python train.py --horizontal_flip=true --translate=0.06 --projector_hidden=1024 --projector_hidden_layers=1 --optimizer="muon" --lr=0.03 --adamw_lr_other_params=0.0019 --steps=11400
Rows from block 4 of a small self-supervised image encoder, named by matrix and row number. Rows with one number belong to one channel. Each number is 128 + 24 x the weight over its row's rms, rounded and kept within 0 to 255. All counts start at 0. Numbers have three digits each. After the name is the row's rms in percent of the matrix's.
After each channel's rows are labels from the 100 images, of 14976, where the channel reaches its highest value: "peak on" is the class under the peak; "patch colour" is the nearest of a few named colours to the mean colour under the peak. Only what is clearly more common there than usual is listed. The data: made-up road signs on poles.
# convs0: first 3x3 conv (model.blocks.4.convs.0.weight, 288x288x3x3, each kernel summed), inputs 0-47
# convs1: second 3x3 conv (model.blocks.4.convs.1.weight, 288x288x3x3, transposed, each kernel summed), outputs 0-47

convs0.98 089:103116134122135096099103150172128123092109133107117128131114143127105136138109138106133117143113141122131155133067127156126106133139138176152141
convs1.98 112:129128127130119162193119133135098120139130128152117136140121123130119140105111093194131125107162122099139118118136168188152094112134154116129095
peak on: face; symbol
patch colour: brown

convs0.161 095:150128091062125146132162164130124108115108139141123120122168151127078136120129125106119105113115141106153091181125126127137113136121117138111164
convs1.161 107:098124148148121135090133135156141170134089133109129153164125114137130114121122104144131111146162131131127122122195140135161117126153144142146105
peak on: face
patch colour: green

convs0.138 089:111145064127118132134085138183127155157120155142140153128130114126128164138154130152072136151110104122127131110103125063117157143138134113147147
convs1.138 113:093118157137125139156116117105107139110151098127079084105079084136095139089114160113156136129080157138097151103157156168140153120133149110095103
peak on: face
patch colour: green

convs0.278 092:144155147131139129167107122123091130129132110111107117126092071088160099169125110139089101103146083129126141162125170138137147143101145154135134
convs1.278 083:118170131165142145131103132138140065109145128113093148124081182133153130184106100152170126105111165179121167107147134124108129131122150126158120
peak on: rim; face
patch colour: brown

convs0.127 100:130111110163137169109098162141150139115104112165151123098119107130114146141133120119121121129162134133142123137157134086122116116098132159172095
convs1.127 118:154148151111102115108149169139133145171144099145119148170127143130131135132114132148143130136157093146109131111115118117118139079164106137122112
peak on: face
patch colour: black

convs0.213 088:113122105149106152211132170111156116140120101096091109148107114148152087154152149109200131110130140106145137109116095121115111138132126132144114
convs1.213 123:130161162122117132164130033136096090134129137164152096118151160129141145135119127111097125140112155133111140098135081127071120108125156115137201
peak on: rim
patch colour: brown

convs0.67 102:132113104123152154144123122090102105120149119073117106149131138149117097140162099132146117154125103030114139178168111099144131115116122131149161
convs1.67 110:111122151167127090136136143160138141146136077125120097146112118131117127134108157129110136153113119116095138105133136144136162115134139137142071
peak on: rim
patch colour: grey

convs0.23 083:119154109130125127139084146154114162116131140066081105089120123126093125120138147128081146072119113093114141154074130139123120147124123142058129
convs1.23 095:175145126140158099132060166134143139168135146125142169123117134129138165155151119131125130134134132114147144073134106165121137164140139139185185
peak on: backdrop
patch colour: grey

convs0.145 106:114103170142090110124098108109123161111142126083149131099098133114115080140132143111147087122118088122113145121117145135136123119141128112111167
convs1.145 156:120076118119077137138169103143087141126145134123142123175110140121143114111166151183136044148129133152094150138127129151151101101119155102121110
peak on: symbol
patch colour: brown

convs0.212 128:147125131119129144092140160120099095139153113144115121105064145123089138079126114180131096137111089088093139112120110144134132109133129130158048
convs1.212 126:138133112160111121106127142138135156135122140188133108122143092145130129094115146167086177138149145048132121162124142125175134136118141099176070
peak on: backdrop
patch colour: black

convs0.33 090:136157125091126116149150137115143105091137122086149103103127117145117102131135115121084114182135116088130115122114132088159140158121126105155138
convs1.33 117:112134136120130136120135123129147065107097129044137106130173169129108158106105122113164127130157119141115125103099107089112151141122114093120129
peak on: backdrop
patch colour: grey

convs0.17 101:141172067140111101121137123077122097142143157129116120130121110084156124139129126112146151137139127127127154169116136108146113128120150091133174
convs1.17 114:127173147125118137175140100148130159113139108188086097136115150106091100103109138127102106135111099140156080122126154156162181138155080143112118
peak on: face
patch colour: green

convs0.109 130:128132130150139122111112145125132144131136108120110137083126102131111139142133143123107109134145114124130142142121145120130132125103121149124164
convs1.109 151:141159119135160135126106078118140131114131137159153127093122161137149099114125131108142116163137113137129121104128138171138148146132115118148131
peak on: symbol
patch colour: brown

convs0.207 089:084118145124139139181099121096107118126121109119119171133133151134139116166108100109178119114120103113136097120082121112139081136117130124137114
convs1.207 114:123137119128117127104150106115120124153111142127128088119112111130129124154123130163131119104107165113117169116165100094099125109131152125143150
peak on: rim
patch colour: brown

convs0.124 090:121127130122108131119107106184113136133113142208155091107129098129096118123126113158155130145162141132136110135124133143131131129123141097154090
convs1.124 089:119126182104128117102149119118146091111128142123124110119157128153137155143099142131129129136157129145114142112155120083140144106123135123132166
peak on: face
patch colour: black

convs0.251 114:109106105099142145051095122127120097142136170160107102119118134126126118097123110123106115147121108157120156125125133109105067106181122109122125
convs1.251 067:100098115161129117161150160145133128130124112133135153103134140124143138128108094128146159134125130082128087117114121140145156133061095144145151
peak on: face
patch colour: black

convs0.229 099:081122177113124109139074124158105139092167153165154148115132115128133132148120109131159096134128104158116140142131154120110108105107139151125112
convs1.229 095:144081129143179126125128169141143149149096108134107149155120097121145122167153121160114150107154166090147103092125114129097132124197136167122138
peak on: face; symbol
patch colour: grey

convs0.110 091:122121106158122122132103093139155147124124074112155123101124128145113162141140119117139122145124106125129124142146109100112109112127127140158145
convs1.110 078:141111159118140135148157151102122090142128113127104112143181142108125133109135132139111131095146134121136090115077125139134169122102137093125148
peak on: backdrop
patch colour: black

convs0.239 111:159134129126125128133147118117127133199113109097119103127177115121096136130150103128107106131117092104132111169099122153142134139121133130150122
convs1.239 111:144126128142126175115162171082127120110065166100129142084078126097158070161107120121136126156158131140140134072143098112142094137138137126123137
peak on: rim
patch colour: grey